A small image captioner, trained from scratch: 6.25M parameters.
Rows from block 3 of the text decoder of a small image captioner, named by matrix and row number. Rows with one number belong to one neuron. Each number is 128 + 32 x the weight over its row's rms, rounded and kept within 0 to 255. All counts start at 0. Numbers have three digits each. After the name is the row's rms in percent of the matrix's.
After each neuron's rows are labels from the 100 texts, of 14976, where the neuron reaches its highest value: "fires on" is the input token at the peak. Only what is clearly more common there than usual is listed. The data: rendered roads seen from a driver's seat, with toy cars, trees and houses. In brackets: how many of the 100.
# fc1: MLP up (decoder.blocks.3.mlp.fc1.weight, 512x128), inputs 0-127
# fc2: MLP down (decoder.blocks.3.mlp.fc2.weight, 128x512, transposed), outputs 0-127

fc1.236 092:193169097135124102123102172097131175153100134099139143112131089141108155112110140057143086189157136152066152126122082096102093095119152108144098119125126071164107189129131139124091171136118146160091184164061115092142089100158140125138077176211171141135094150140149132160127124102091138178134100135110115147116173077169158113146089076082138080126168129160133099124074112042133127076138
fc2.236 084:116107157088146096175139078111142112146126106133104161155140098044158100138148039089107146094132142093119157136135131156109137206131097116142171144068146085093159170092149109123168131113098114175081113138116120139086133101135108131143131150083108184128108101161128155200121052130128157092231176126091150079114129169098127104092162121102105166119133125158135157174099151152105109126056
fires on: "black" (86)

fc1.31 111:122104113130115077136138105079156161151112131121121095110222082099115104066096098159122118150124138140125117092155170164131089109138091168130135101124110129139065147041127096173169164115161167125161120127127102095092091126147096072102096155112216150120132127131089120147138111134173190104128117168091098077140063106148109130111090104106171131108123058168077143200125119115087157146183
fc2.31 104:131093133095180096163134174168135139131084088131165091169119155101172109196111194154135114134138134099149130083159130135060134123110082124165135215107091166126127120131054137131189091073152132099148049098142121154121120134201099186159110112108125122165155122107111128121124082202080124111161132142140162137092124181111115150100122137158110151132105116106140170097205177150103134107100
fires on: "," (97)

fc1.339 073:170174152107116126160201166131114118185079150113152164114123095126164108108152164083096137156155167149150181124187113137109084108153157151115119122106117118133102163130144093150137126134175106170166131147089149095149129033129091103143037140128150151138089160190178157155158111077182120166191059118113103140131081103133130097203146063096153089135160159117106130139136136107099119123149
fc2.339 059:218114095156187142136127154103138131106145135132135093123153058198155210098131118124145148150085111119119116158149164102135089084161097171195141119121151125122122103124126166142101118103147161127149125151078132135145137162113115143130118104184094134122105183145104119112079160119078120186115035081093157134143171115178201111153133082087180129090154117063141138085083146104075135137134
fires on: "and" (96)

fc1.117 114:130108125133033131155179151138147145156144095138147094115115114132148092116129148132183132170117157129119207116113104138135119093073136159080103173149108149124087119132132110190116126133159162151178131144024206075141081115170102073122073104152175111131153171122164115198096118102158153178131101144095092099104102062170112093153084088139151144167120137123151118152140112096082133120108
fc2.117 118:169136144135126174180163168158133158139121118121116146141138127165141170107106195140123116100108104093109130099130109115151129139103149121171194150116134099160092098139088065105034130127113169083123076153105145116165171135142128142113108138162194125082173120076101132121094058138113087097122042147130147149141139154148141107177094132088146180142187092098182138072097158182119089061128
fires on: "brown" (29); "grey" (29); "green" (14); "black" (10)

fc1.154 116:145177152195092093173152130071144125144125157085098124087140138118090128116111145092107119134120105092085172099085157115136124157097221094114132110109101141112122134188123086102104176151126121109146146157132146096137103049163130052166139100137173167111116137156104112138102130053144123156109106174103086064139061071135116134118088068112104115205145120123151117116062140088135087139136
fc2.154 128:117165162093202135088133168145138114086088143126118091109121150143096115085181187124104112137122108191127123146092136098118164150150143102054136156162124084124154084107112134088114138119078129100163131115125135160095174103054117106064154079111124173116146119112086092105140148170196144097143138119122102123134065128141088122077115115188088134136141095150158131022167116205131145089140
fires on: "car" (31); "dog" (18); "truck" (18); "barrel" (10)

fc1.282 102:156114134202137102098080125088153135112166117114123138127139152158131136102144097119122156113129156140096130152240126105109156067182114098127094114106139132100124120180139151144142154091155101165151223135141184088108117148159105133114082136084082168129041163158114149097136135113105128169131149179148082147133165108060168114146131123148155148138147144149078144225088106085119182146113
fc2.282 087:102071122131111063142162130138103157176112133135149095145115136152119110135102161229113099149120165130126099020076119127093167123057113131122171147140136129125085100136121111134097081172101121177150076076115127124146089151151137129163087131144210104127184125072125150142092114164122110099084149153194177158154130142137155116117081102121129153132126188146138118106124112142080087090196
fires on: "with" (89); "truck" (9)

fc1.153 085:131112112089171084125110189111105098130128139155138164129122123160046188125106173154169117209107068134116107143121138105086154106110111105179133162137175044158160126119145163092100124105143095090154143163121109096154121163068126123156100147140132160106105105156134169077086203145099146115076124074137138145075148091184157111085145114142160116091144127122128147132061112146110135039108
fc2.153 082:190136108181129116132126145115190207137159142115075127140166134096122104117128122142107130124159151125132144118125196167148151110085071109153110135095098107099141159121123166146167158066132175170146151062170172108104098123099152076133106113126167123138137069163100087153127180148131124158159131174130135090115020128144136129107108115090108176098132047163130089129131151045109084155162
fires on: "house" (35); "lamp" (29); "green" (9); "pine" (8)

fc1.62 110:115137127172126103125134144168130155155198144115088104094126157172143187137093127134144113135118134158118151161143048089109135114133151178118101128162143143148121138177157142172106160115087105150166187134101142142176110131137156113112136110161148137073077141098108229157127068100115137139128140166119117115137207090135158126148073043119122083167116179113094115122033161138082102076156
fc2.62 107:118076154145108173147168080115149120160166137171118122124150119130094154091099122112148182138117133182100133129141142109188171131118158161164160085142185107065112092125152098115115193119145144170092105129117143161130128134104113138131086155136128174099140173176147090187088088135118135101150114140139177185149181093124156107172075077104178152107123165094124144147056232180077103151114
fires on: "with" (100)

fc1.393 111:125121132136127161161142157116072097117130140068151087135123094159170096131149165117157156122084118143125194134179116066063080150140088144087132110091132117118088119150110098115084125097183127118163151166043210030158084131149137179128144130159117104160119184121140136146097113135124140133110129089134083171096130155109138103097108119140109134202150183135158105164098162083148150090066
fc2.393 108:087146136104109167184181106178150108137149104180123153107126166088136148066144147103081148072139131126195163108146121128105177136128160145124152113085073174103101119154104067134127146095129130132090129144110125136128204123188042151128119152136072180087129166134127130170078043155121129086200131113137123150124096080076121107157134079137145167126130118081125158121146167180081134135116
fires on: "and" (97)

fc1.437 113:137134126138130098195116140082100110115121204117125124119164107176079209122102156153101150147111143099028113095180115143067149130170174145191187123120169124126143166110083085091098125192102137124174136163141098126186116084153148108151094111137162161197111146098120158128114081111117113088078127173132142142133181097144155179128149133121164126112170116121110149132050120144119137090119
fc2.437 116:117119083128111191140208151161117155148179120108135068131196105141134151116105128139149150142107140167189112122103101164124066164098119138123108158119145081137088141106146084174146187073105176132136107158069152125184121156088145128084123182174170097107170172146121145138131061124126119094160125046124137171149138124129116139213061067117143117129158118108172144119069123125134125123135
fires on: "with" (68); "," (32)

fc1.403 105:117078099127089088152134128098065194179198100103161112082117086138100162136091069143163140122104164140121123118110087120097070109094131108123158123144167121129137173104183117104130096103102095170103148147110167080167104131090164088108129133114127154114067116109167210167139149065125164121120160135130115071153143138116126150192152073121160131109110160142106174179041096078147135111131
fc2.403 112:141182105149109139112163186119147141116186111108135127072174154159086140101124153099134135126079119124099159085144067089129081111078141105102128147164155140045112143109118133184138184139084161142170136127121158099194131140087168123159103095144190125109140146090069120073147128115121129179094134158142100152181121090128111120192050092113176163184097123096133119128077125145112070098162
fires on: "," (80); "with" (20)

fc1.455 118:155143130142123146119125234122088107131106127071134102156158101194093150191125144155128139150120108090042112094134121106145143146119118145176153153108123109178099159192114123096048112166096131051125155182124079127161133136123161159174192166151168118107141107080093140097108092128098087120089094124144141148097188137184164123106149150112143170168160117133180104127114139140163090091131
fc2.455 119:143114101102126123138143098119151160150168093140117130089120143083078092126156111097153121125115123111201190146107161154117154144105099157119061130126082149052175139136148114167179149050158160198098089093139124148061109159144110153140063093117117159174125159165135118144172186112147119149184164129138131114111076071113092121117069070149121189083118122143123148090171167095107153152106
fires on: "black" (19); "brown" (13); "<end>" (11); "car" (7)

fc1.398 102:083110149231112136168147116107165133145107111172090110116208125110133125089150129133096089108127126113107144090104159137118164095116191138097118084116128156115056185170126099141169173134143143156090124145115143096138119125151115111131151103146195132130140124134094114174105080146137154190162167146106113091143054104132097135157101086110134167185159120107122165170153133031086111110207
fc2.398 098:195134162098166156104121136139154135132120161109140135139153112146203090176118166130146109171114113145114119149126148118166074144069104078180121197110153101154120157165120128118153143133159110106139090116111152148170136200112178199140103103131148109167183157084073065103152071166093119130111106093122148128122132194129169168145115171139132124132095117185092140043160098153128104055104
fires on: "truck" (56); "," (19); "<end>" (13)

fc1.195 103:121117091116119131101094141018105155155154178091134110090184119157060157163117108157154127151125142131086097114084140142138175140076140167121128110154147050152171209118154114118081163173123156122137170154141087108137130116150124121138084113132164154144105133120076102183141172107125112116117110115143164147082120079134072149095114120120125145110111169158164113204106073111142147030121
fc2.195 108:195119161099126155085101141127165134160136132106143188116128221089114153157182148157100064089111163102156139142107137158109103184130091113066106160131098129176120134150130107133182109145100134106112151142133162169136171141175166109119100098186160092137148058102119117118110142135165070133132180125132057165140083171107084073110121151103101134096060133170113126101198107138115119161169
fires on: "brown" (62); "purple" (20); "orange" (9); "grey" (7)

fc1.46 108:077111115157127084104089100091082077145097154175071119076174144167125149139142158229157128105157118131142136131155055181087160083180154161137105148134127128140132136169111128127142125103150156143129174158178171099139122154112104136136123131126139127109092159129151167113137112099071146124144182193193092133097159081135165144126077089179110071150107160182108118164065129132110176164151
fc2.46 102:123089173088085062164128102107152169176125109114141113091161107097129129100056139152108137180126137186106124096109118130121151132106139109174185123137198062108081117077118105136161147166150061144186094079106110106175083107125104114127087141095160125165150166089130117148101070150128187090145159158142150119155135132101135115160103102097174155074118151136072183126084167156067120099108
fires on: "with" (100)

fc1.266 088:127143139204101192138170161137117068113152138103166084085207123116102157109147122137165121204096119123067090136135120126105039102153134115163115125106153104121136152071162160097129120158104147099132214131109105157148116123105139090141128178172168115162107152185136083106059134077139157125123150113103125091082099112166157116112091096142138126178134091130088122140078130074118085143083
fc2.266 089:068096098117131084111131156072118106105135166103193101176097094144146104121117106182125133158100140114153041133126081088094095134134088106073159069133170131111145137115151167110148028174159133167130119088156106175109126125145168089131124107088113115184110124070173143040077150128138146076151169103087094115132129143116163120135156145146152151095160124125132079158135092122123127116194
fires on: "black" (33); "brown" (19); "pink" (10); "blue" (10)

fc1.167 094:105086200169113126146115148103157144146101086161114144086168080146151145162086118107163147151104106113088123087071106110165170112085161097181099097101120106120130120139128151127118142150153078093149098170126134116152136160130155082196128097131196158122138135149081177138106167088130145202057142163130115069083135133201187152106082105150156156106159103129161094146092127088137106075185
fc2.167 098:180125131169169142103118094145097107122132144059064112062158090143139201119115110108115142164108124126124101168101130119122098102102204136200087118117109117108095161145101130095098145112115154102117161144133135111147130108146130126126101100132153145103117191179029121155111118065084121142129093130096106080084100177174185142127051081149105090133166145169136116142081105071112139077157
fires on: "car" (100)

fc1.418 111:135131116124065125103096171110060072132087161145067152122163092118086126107131109165051133085173166104105103045107132159104171120131178132130147144109117125161093163117126130097107133175119133140156177152157104054151142123118102108132170164142186102093098100095146128133144130117198124109185124163169090083140091051120149084129157155128144113111182131159188143151114101165165098160159
fc2.418 112:130145083103136160176132107148189172117132091146158189138120092126098119058115084088120126102128089124129172144149172117108172133124077135173145115025127113064154128121117114143124115091134082173140078158122140105087123133119115162156101174104090123079108176167161142139067127136119071146159129138127148182136145138098130152103174113103186175095134175115082152113138138130146133192032
fires on: "house" (56); "lamp" (41)

fc1.217 097:152091139146047101160128129088085109128090099124136150097154046140094121152124139129131153164116129117080127148132141134127166118138145101105146072127131125054134136094128072127136118172239146182129137144073163113111073091140156106124089126165156150200133154154207102131052116134136117120082160114118124059107089065106153095115108150086130105130163107160187124117116096097140104125120
fc2.217 084:192130190126099116093177141156122077120081092172129196172123138110151112170185165122119163123140138078133127116114144127141141145152155080073134104134104150187121059130184152115075106126105165142085116127152165103115183124072079151157120101127121133119183086094125100149142127106140066129105105092163162081113151158164127052066124151149109138147167099119174100116196142145144064114126
fires on: "black" (32); "red" (12); "teal" (10); "purple" (9)

fc1.51 115:107125089131131093097108179027115174137154158116132098116123119162041156171115093116144113177138096151082104124097136110107096139107132149181091150161140096137170186131144141118104164155133155138129175160113082144093080127114151109155089173153161147138117142170089077147160230125140126142113073147133159159101143060175098135100122099110144129126123161174126138122078071064145131072126
fc2.51 120:160136136114157129110109131140157130162169140119157187109126182087126186115115085094056071099101181127113138160118104130085105171139114099095167132106162108160111166121144128145220112120101111154058178172123144163170141099111170116125115129184121102138107065108109158137108114107132107158177207128106073143175111183104100108163136116087094115107062168158132110119147101120122095201168
fires on: "brown" (30); "grey" (30); "orange" (12); "teal" (8)

fc1.211 119:129075120149142074100060117097070071102121162139151160116194085115059179139106079132170146202089141108092101142073141116123095102138092146116130080163134105135155136077217155124149159145165122170130142115141108132125080157106137150150115137173111127149098113118126111114151182136120151134071157091149200077079173100149144114112073087126114124102130157134170092138104117094112080083101
fc2.211 124:133154107150115127138150160165174148084060111089128130181066196123163097121138152173094142069102181117142109127158113130080130143145156072051131137091114163151124165140132116157111069127055127113132124144142146139128161058170164100144107071149124128115115080119100160150124086147102073160176091186134086191141091153090098107122180179154110138127142111168105147139179088127164138122166
fires on: "grey" (29); "," (14); "brown" (11); "pink" (9)

fc1.380 101:108129143119125140134107145116087095134092134122146191055159127159100156126077134163112149136132160147113164108133103157114118095116162074167152082076169068117177187066127107158145156150180134147082174163106118121099142036103088132110090170105087185112064153140125137130105126101102164152106135151130114133137104075135143156173159088118166092141115204157163112143108096121172191189121
fc2.380 105:098181116117139140120120107145137064038094161132153145096114148168119090142134171192076098124129113135126120158097093143095131109178125134123141132117107168148135142125095163184153139169100148085120164060128090164094152114130138113097159135114146180122144106042113068099144102148172096123089151110098192126130188111146101183146188129170116076151067124128132117101167076148142172167191
fires on: "grey" (62); "black" (35)

fc1.471 110:162088099178113119086109122111046180120154122177124114110182097147105119143110120181119179094161193129157109089161135227138170125117144176146149095134130154155146114150152147152146202110113143139128153144127152109151074164102125094124108118117099078184111172188148197145141155141168190140105113071149134115160091131096157164133179132150120108084098132123133159105109067132144193154144
fc2.471 114:110139162090129133149160084102149101075123178105092183085081091075131089069211118126102132136154112121095130158088134087175125153157151130110129064186122133066163147109136119111127120143110152175075086059150082165067120102133109111079123111104161187134156127121130086169136151132178115061183155135091138119105087087136136115102135093118073106113128146150119063145142142165092100102132
fires on: "," (59); "and" (35)

fc1.448 122:116134099127134091096102183023089146142154142109129092111133119150042141190125087123135121178148119146078096145098155135112130131121131146151093149189126101128183194146169148126141179142129122115137165132142061123112056107124144120155107177155149151131110101131079110124152239131120144157114088142132146160139142029178105111109095109112139137113114157140161155126093108068135135088142
fc2.448 129:163133127125176135096130122147170120158166135139184167104128199087138196122117099097049096090112190145148126153146087130108099180130115102093157140098167096167100148114137117146227128121094115144081169178116147162156159102110155118114120153192109109128113073143107169149105100123129121161179186118133056142163107171106102105177116104089116103119087178150123096118151103129129101193172
fires on: "grey" (41); "brown" (38); "black" (8); "orange" (7)

fc1.45 109:158097164186084100126173150099098171206124094220114157087133103149131170135132174108114125091146109109130190074138117130132127124107135107107133104175139139144075110111140078100147130161149162128142143175101163131156163100130056098156117134108148118166123114179204094179152112095119144141189098167109077109121080122082085064197116124090103134128121158117138139120123065164090111098113
fc2.45 105:184136133142117133136136118130102147057165155188103157147131122155139137118153193154159068107123103113109167118131166117085178142130092177113127161131077153106136166095136193209101064115102146113142133122119154153161110148068134168200175103113174131126182079125133173129137121141108035151113102159053158178140099139147117125137142105152104125148051139108168126100138119156106096170117
fires on: "blue" (74); "pink" (24)

fc1.353 120:121197152124145118183155121100122120186129180095137116126166149145087240154099165161068161152058149117077106119171117149125117185132175184141201116127182114187128143132115086084125119169115137084161124139138076155182124077135143139143067108091122196148124122098103142107157091116083135086094135182146162111144139148129126143155149128110141149115149120115106167113086151140084133092140
fc2.353 128:075133089109110183152190172148093156152143144097156069110152083135141142117086159131152140157101137156140077095082063095159051133083133077107134155123171071143092147085126113142136127114112161131126105129083168103179133119090143137087138181182195101107172143116139134148099099130131100089158120089134122170115141125172136139215078074120151112143172118124151110148069122127163083088172
fires on: "," (100)

fc1.148 104:175129100150159093098136191102075082112177184127080162101104128106164164116136098108081103122147079125088129143110080093109085114164129119091142154150130120172067145147133132107176146141101161206116167131143103137114143098077133086160156154141163132140071096124141152127169140054121114157154158146102155105100127144169120103165108040079140059112092145152097104121101122088094118162202
fc2.148 104:126129143115173095133079147136128161124174115122129166106145136112109229130134177125130155067099096075153169108132180109097171127114078145113165133094071125123103111113093101126133100059122165110137115180153160119141163097111063156159180104085107123162130067131134164132096153156102086147154153114081101167113033183107111108140125159179089147085116171071163117145151141169134133168157
fires on: "blue" (43); "white" (31); "purple" (25)

fc1.311 111:151138149106087129106135137124109180185107113161134152143178082123100129146112148160149149159144134165108135146144134081120189131108096149121139073153155083129108187117143132114113179084166104163096191148130170030154125168087132142089092162084143128145141113138185185115112171142108164118106096065154183137102148133114176119123128141039115107115137170149162110205068106118125182092092
fc2.311 120:161084119133134088093084130126105184125186205081106145157159177112126105109126125234172106190125151109091127122094155114141089102102082168117136093117109133133136169138162178140155106110157139135110182118191137153148104179136150116106120119111152095168168116068136169078160162116114099114079142165127148122134119139137155190057132095158099122130083139149154049152139117095065103143133
fires on: "truck" (88)

fc1.115 108:121134134142134072163115122021101107105084103090133103139203103114092133133144101116150100140146200097125098097135143164125174132196110137091091106173114146141170114161129131129152124144121109157124112141130119055165062099166132130170154115163113096149110109177148143165087174083114119110167148113149194073137171068189113089086105079094126114080172113112147141157086160086101112121113
fc2.115 108:114127036154173149166151096106181116133141111156140132146123108137110137095145108044123161072158124094160162141212148116134139091157081105141137108084102159094128114150087126128137142099156154168149110128133154053065131089171078153144083175135076125099096129142149142154112117127077147166186096134152127192168135101114128052133172139086159172113171131118064144172121101109140109141100
fires on: "car" (29); "<end>" (25); "house" (13); "lamp" (10)

fc1.248 119:142123066110123113164111155080106109118105131127095116146129129125086162089147093083129166097144116135097117128122147174135148096196133140129141163124147104138108119118052140064106100118124153150167128148123146071126082117118108105172102156181101067070030113159165126182111124122133133166193115170123110143119143054132139043132156123092166167078181145131104189190075112125103137138137
fc2.248 124:078151106117155111142106152133138127134125084115149107127140078112096117113118104049113138130124106138121107109097165137091212142141045078143174092087140110127128087108107123171142149119128083174181078101109104083108105041114100151136170151146102119100127087106121104156063136140190107139162140106158152106126144118162130071100154176087136210083161081114140182084132165113160092179115
fires on: "house" (49); "lamp" (49)

fc1.333 098:090135160173089151155145111146156088120104104111150160083121104173121100124050154165104184156118176145085134120182148132106153058128166075173155089091163105084165143105149152171146159157151079124096164145102175100094145048109125102119062101124129212080062117136143131138084079104114152152083132131150153149145111119144140151171199120139151146152138147132122141135120146137176169168107
fc2.333 096:110169135144116129123153086162163063075144124107198133033172162151114131128119158176102111134112131148072128125119081136107122091131143138119121157089174126138113177092156141170176143207134140072129176137074100162130121084132140104091163180178190166109142110083101088154104079136137076154105183119154119105095105117124108175150166142134102118171047151146115095168114092143138128142134
fires on: "brown" (98)

fc1.139 103:138135140190048094157094142066129156150114141119099148098150122119087150128130090085112159120136125074101148036109128101172108149042156135107104074123094150090120127166111108120119142170143126123173120147136117064131140134195098100139118062095145121135129138125118179094135174043078146172064129171134082095162120119144112139136143106114117127124166089142151096175114077081089124103175
fc2.139 113:195153088121133118111109100087158115080125141118089136090154101134058207045121114127126116148098069134092135151109168118119104075150151145200141135106108088125100131133143128074085175151133126126115212142113133088139149161117067124115081134105147158151084213159099138121095147127118193120107135113123104102096131080154168137100125076126178119087173179136111112141065142109115164095114
fires on: "truck" (91)

fc1.297 090:114153111110085104155148104138081109160149097090127115091143100116090116100142098138129112181179111170098090161171095107080135109194188150134115093095142141095108114172150074185148216114101151162113170127083083139096131050170079133095142182111084130129109135128133116205101105101111132111140149166143148138112138104151122060116147058168100141164119081151137130163095148093112122176077
fc2.297 080:120092133134114110111116081099106120153139108069181044101157118083138088171095180198157127143159193163088063113099119135092124069111157056112144130120137138142104149139101121153203138127116132085138154077141131110144127118187118159061153125118139136161140130019064094136155048127151157111140178148141127109132124101139112167100134110157169125117081139173107141151141111140123128113108
fires on: "with" (56); "orange" (22); "," (22)

fc1.258 108:089145130125173120192112136098061099135107178159149109148154115190084179121124139173085168131069149141106105168203150156092180160155173158179195120126197098176145182117127099116092185135088129134144147166151086115191079114101144139138097126167093139168100122125122168144111099114122133116107123078128183166130172097129151122100174121130176086126158103127113161136075138142124166109103
fc2.258 104:100115088122103187174152094115094174138144130108126086085140113159142138090143165096158151141082122188168104130144115115104098136113141132101119136119177148139135137147142064200093175105113146119124095130071184109206124099137129170115095114188160102127156192145109161169099078130122096081190108082097135223164141112146121128166121094144125153132137093128118209113054124153128152099111
fires on: "with" (61); "," (39)

fc1.401 089:130110113174119076094148169049072097112134165127129091075215112131138128139153100146137128164113163083106097113113109134118109143159114150143114093139141101116101196101144136158149132174146147140131176131153059114105140028101097109158109169161166148184127124173109129177105186081162143143152118092150125076093157107145148140123120064105176092143152142130136071153121115036115132112134
fc2.401 084:138122105084175112102125141070113107105123173112167090169094149118141087158162129171134129130112131145205097148117100134033142184175080134049110110159129125191145150148093134138168063110114114149128126060191104155161122135128191148150152121164126145163177105097115117132141132122153084069151173095078157141160194150151105132096166147150139070104092115136137105106152122095140147145184
fires on: "black" (86); "brown" (12)

fc1.287 100:108124048132074099140130149104118144172104115105096118108148122110076171163112108084113180146134102110085104090119088116146172146129118159111092082134138127165145152136092134141111137182109146170165121139132120046153094079159181145184104161163127076161109050119198173157130153077158119161157163131169138103121166116130100079119104140056123173119203130143155155164100093085138170119109
fc2.287 095:115119034139126156134085128124132154072151131101141130167120090123117134064158113102155129142093142102134135101179162092117121070128030104168133100033117149113113117132141167174132075128158117176164114104112128080151116111152087205153099146140109076156129181113170155117067140129132101146149102118147127190113141120098159116099158148139158208082167098110075133124141115089134095126093
fires on: "house" (31); "lamp" (29); "pine" (15); "tree" (8)

fc1.259 104:144147139145082109115122156099099187140063146117106146059137114122082114121133141181121093130117143104097139126124120150164112153101139147110098107132096120083113242130152065109118150180149117160126207172115152110137135160138108096092079113114130117164129104108177156086166154118136153119117084145160074123113097111123155138127073121131107066136128156213104074198081066119108191100113
fc2.259 107:204107131157120104115096107094149177083176149133069151133166131112064165126112111172114079107142127088082147121074178104152105104130158145187152114121074110139086147169158130093072174139107165145094220164120064111132140153150070102103147150101177141173108126081115117135139128120140139101128156158115109110101147091126154138107111081108159141074127197143170047164104129125116101142155
fires on: "truck" (100)

fc1.165 113:152114115137120140118117120087048190149111100083158100124142031127112151152080161145162102114164177111136106094104138088112106110120126058119117120161127144123147127138099090104168139148128103100100144153114159156151093142118186139092170080154165104098115131133139123108152167121093099176106155147176127119141156116149111146198149129121130059069100100145091169119037084097184073168194
fc2.165 107:093172107184107142082186137155124113126198113108124087077135117134087109089101084104125120156115080140089128122089111067099116120099145125138159047140140069079107102130134155137149148158128105156089112114134140145105156126035127149075183138073143166102116122129115110073121163073101141136090163160188113124105116135122133151171074081126181156148110149114148066124073167108127075156173
fires on: "," (94)

fc1.460 105:141154101180111165163149159121172154155161107158167097144097124139086192091137163064149103105110090158099145112162100069112108086097160077092114095176159147107094119180171090148110187133087113152142182123105171114159142142155168123134119103204116102095090123106143158121102119125119121199088151115122085163102184078104108100193083097072162123176155121121095141146103134075123103114148
fc2.460 099:094060107135083203106141084109122112103157182150128088180122109122125102119105112164172112163109121215080133134123160133118141116113091134174150146089156152117152122165179135106121194147161119181102129119097161153147107215121138217174111120139120111159130189158143086147122082138141133077108142110144146195126169102101166129112129114181165166131085149140127175114097132166097160151077
fires on: "with" (87)

fc1.261 120:111115086122102114121114128106056173192161134111150085117111070148110150186094124156127184088120174180104135076117072121119113112088142125125127094141177138198088206133170119134138105127120103138124126122129136053169099111103150118100139149136144137099065096096127179196155131106161130164168141121153098096112099099089132135207085111111120138156125148184124164148042114091175125105120
fc2.261 124:132197124128163160111100136116150097108161144155102194090131165149074143081180135065100122101118119088117172117101118117191159136113131149104119138215119176068189105152136146148145160149147164150127092087157125127122141164116126165129115088150118143059131138097111096070147196138158133149118113143178119125191123084174135093126114097103145187136129169079105111058123146150084065124167
fires on: "," (62); "with" (38)

fc1.13 101:111131080083106062146099110110074155102164110185127119064174104139039151078140095134135119166095110159121123152124122131087129145169139188144165127147140143093149131060130116201169201115102185155118139146122099125125116146095152102140127116163147122130130136102119142143127138094183176095095140148074181160131147061175089168141120039150152097121099093107115116141097076157148130169118
fc2.13 091:037117106129102079164172127145143104151129114075138069096122141117102112164068130135158160136139122159086067148176080139066124148126135062173179098121170125130074153099111131126163132110070100116137117094138128106142116089134114111106110146114129146146130135042079109130139062080144151077194130166101134140150175123077115125137116139148153180110114135162083188211094131152137139119097
fires on: "," (71); "with" (18); "grey" (11)

fc1.215 105:124125089158133188099147147112117094105174122081150090140171113114153131112145071115152099178074132093076067129119074150108113064148103137143150167077123107099088119068144177124152119155102148137130152121130117133128132115096154083179172147118143114164137105171158106110071168078157147141139132100109137045072137151188186139109137100159193135166123107120080091151103152059113111166068
fc2.215 103:085091125145153091128127131059118105126139152099189086166136106140160139121111102147148153152063159099138057122149084055142089134125081107071173071142149149103135122136130130100159062152182143127126131146159143149144129174154170125136147084115089102173122132075158163027086143110105163095139154105080085115158138129115175110141154158109152156087181126100130077185125083123112126115181
fires on: "grey" (28); "black" (26); "white" (15); "blue" (8)

fc1.399 100:123131090137135125116135137117181158089106175146090119121115150098118154083164091145110135139139106166167132143140081143158089206115140149179145139098123065110098164161142126153050160197117127105105157159133101142142131128089130093163081140139127120120100203200134127164062156133121112158146091078139110136110183115118143190186083073103145136097140102149071050097060143108134089135159
fc2.399 094:144157143105074090129116186202172134147090083173170182118081139153102124119151152106112184138187091148099139122159128098120120109128119104084158106136124177165092122116152170130122037166136123129159136108130161116114145106131143077110132149147127142107191125101178135128132150173103073127081153096133138170189059198135134065087129207111133095149116130098132172106132097158142066145136
fires on: "brown" (31); "black" (28); "yellow" (15); "pine" (13)

fc1.479 086:186123113188097071092116148101150199168139102168113143098165074126128167148153152087097095136101112136088193133107118082105108125115132122144123158117126069123085128137134113118146147168169147130103210188129146112144137122095113135152128178125152100127116121208140146113122130101110138184153150140140076080114187138096140105168132088099159106090146140130098071127053109048129078055140
fc2.479 067:164136168170156171098127107163112108153161165109123081174125158084137157121182110087117112100164114099125083107165117066111123144162138141097158124125108107160110122105102109108149133125042202109095186126177121167109164150101151151155194117132129103133164050106089168119164100121116112085140173135087126148107081211124122126133148151115099052165123157107141092226151129151110105133116
fires on: "truck" (78); "red" (8)

fc1.125 105:128153082113164088134115153058084132127140152126158093104161130160051151160099113125151120178112118143112101148092114126087133139125126142176106131168151070107172202131162149100101157137122127136121178142115050129106084128118139137175110182152132177129086106140082076126128222114121145129142109098125144151090147025187125118109131077119114127115132171155129118122042097086143129076116
fc2.125 107:166137147116140158108118109129156141162150125126167166118125168082129184153134105105072135077141189155146124147138111142086155200118097088091132160104146106149136153119125123165203144123073114150088157153133147182179137078129166138131122109185139112142122076158094149200092110146148086142197192111126094199166083190089094078150128125099077121099068144135137151130155122149144097183146
fires on: "brown" (41); "grey" (22); "orange" (12); "black" (8)

fc1.88 115:161160139170065121130114160101107180139110111070082118113134127130088138143112125122100129120145137099101147076091156201157081154120168087148079114166091142123150105184149088088126157178138123092173107147138153128173083135175138081091135084125126115105147148104129118093195172108150135102071132174167104074194087101053073119119088136110149136093165080125121196132095114087141126119167
fc2.88 115:126167082101191124094110109114145117099132150118127096064145120154040180064107109119131090119114100166113125141107123080083128100126143108169102112114124072081112118134122112047127161080113054120128166131126125130092132157115074120040144125077112185145084173136088124103105145150135186099135165109147071130085099084091140145093107086170109153132150148156122133122072141163155182095110
fires on: "truck" (26); "and" (21); "car" (18); "orange" (8)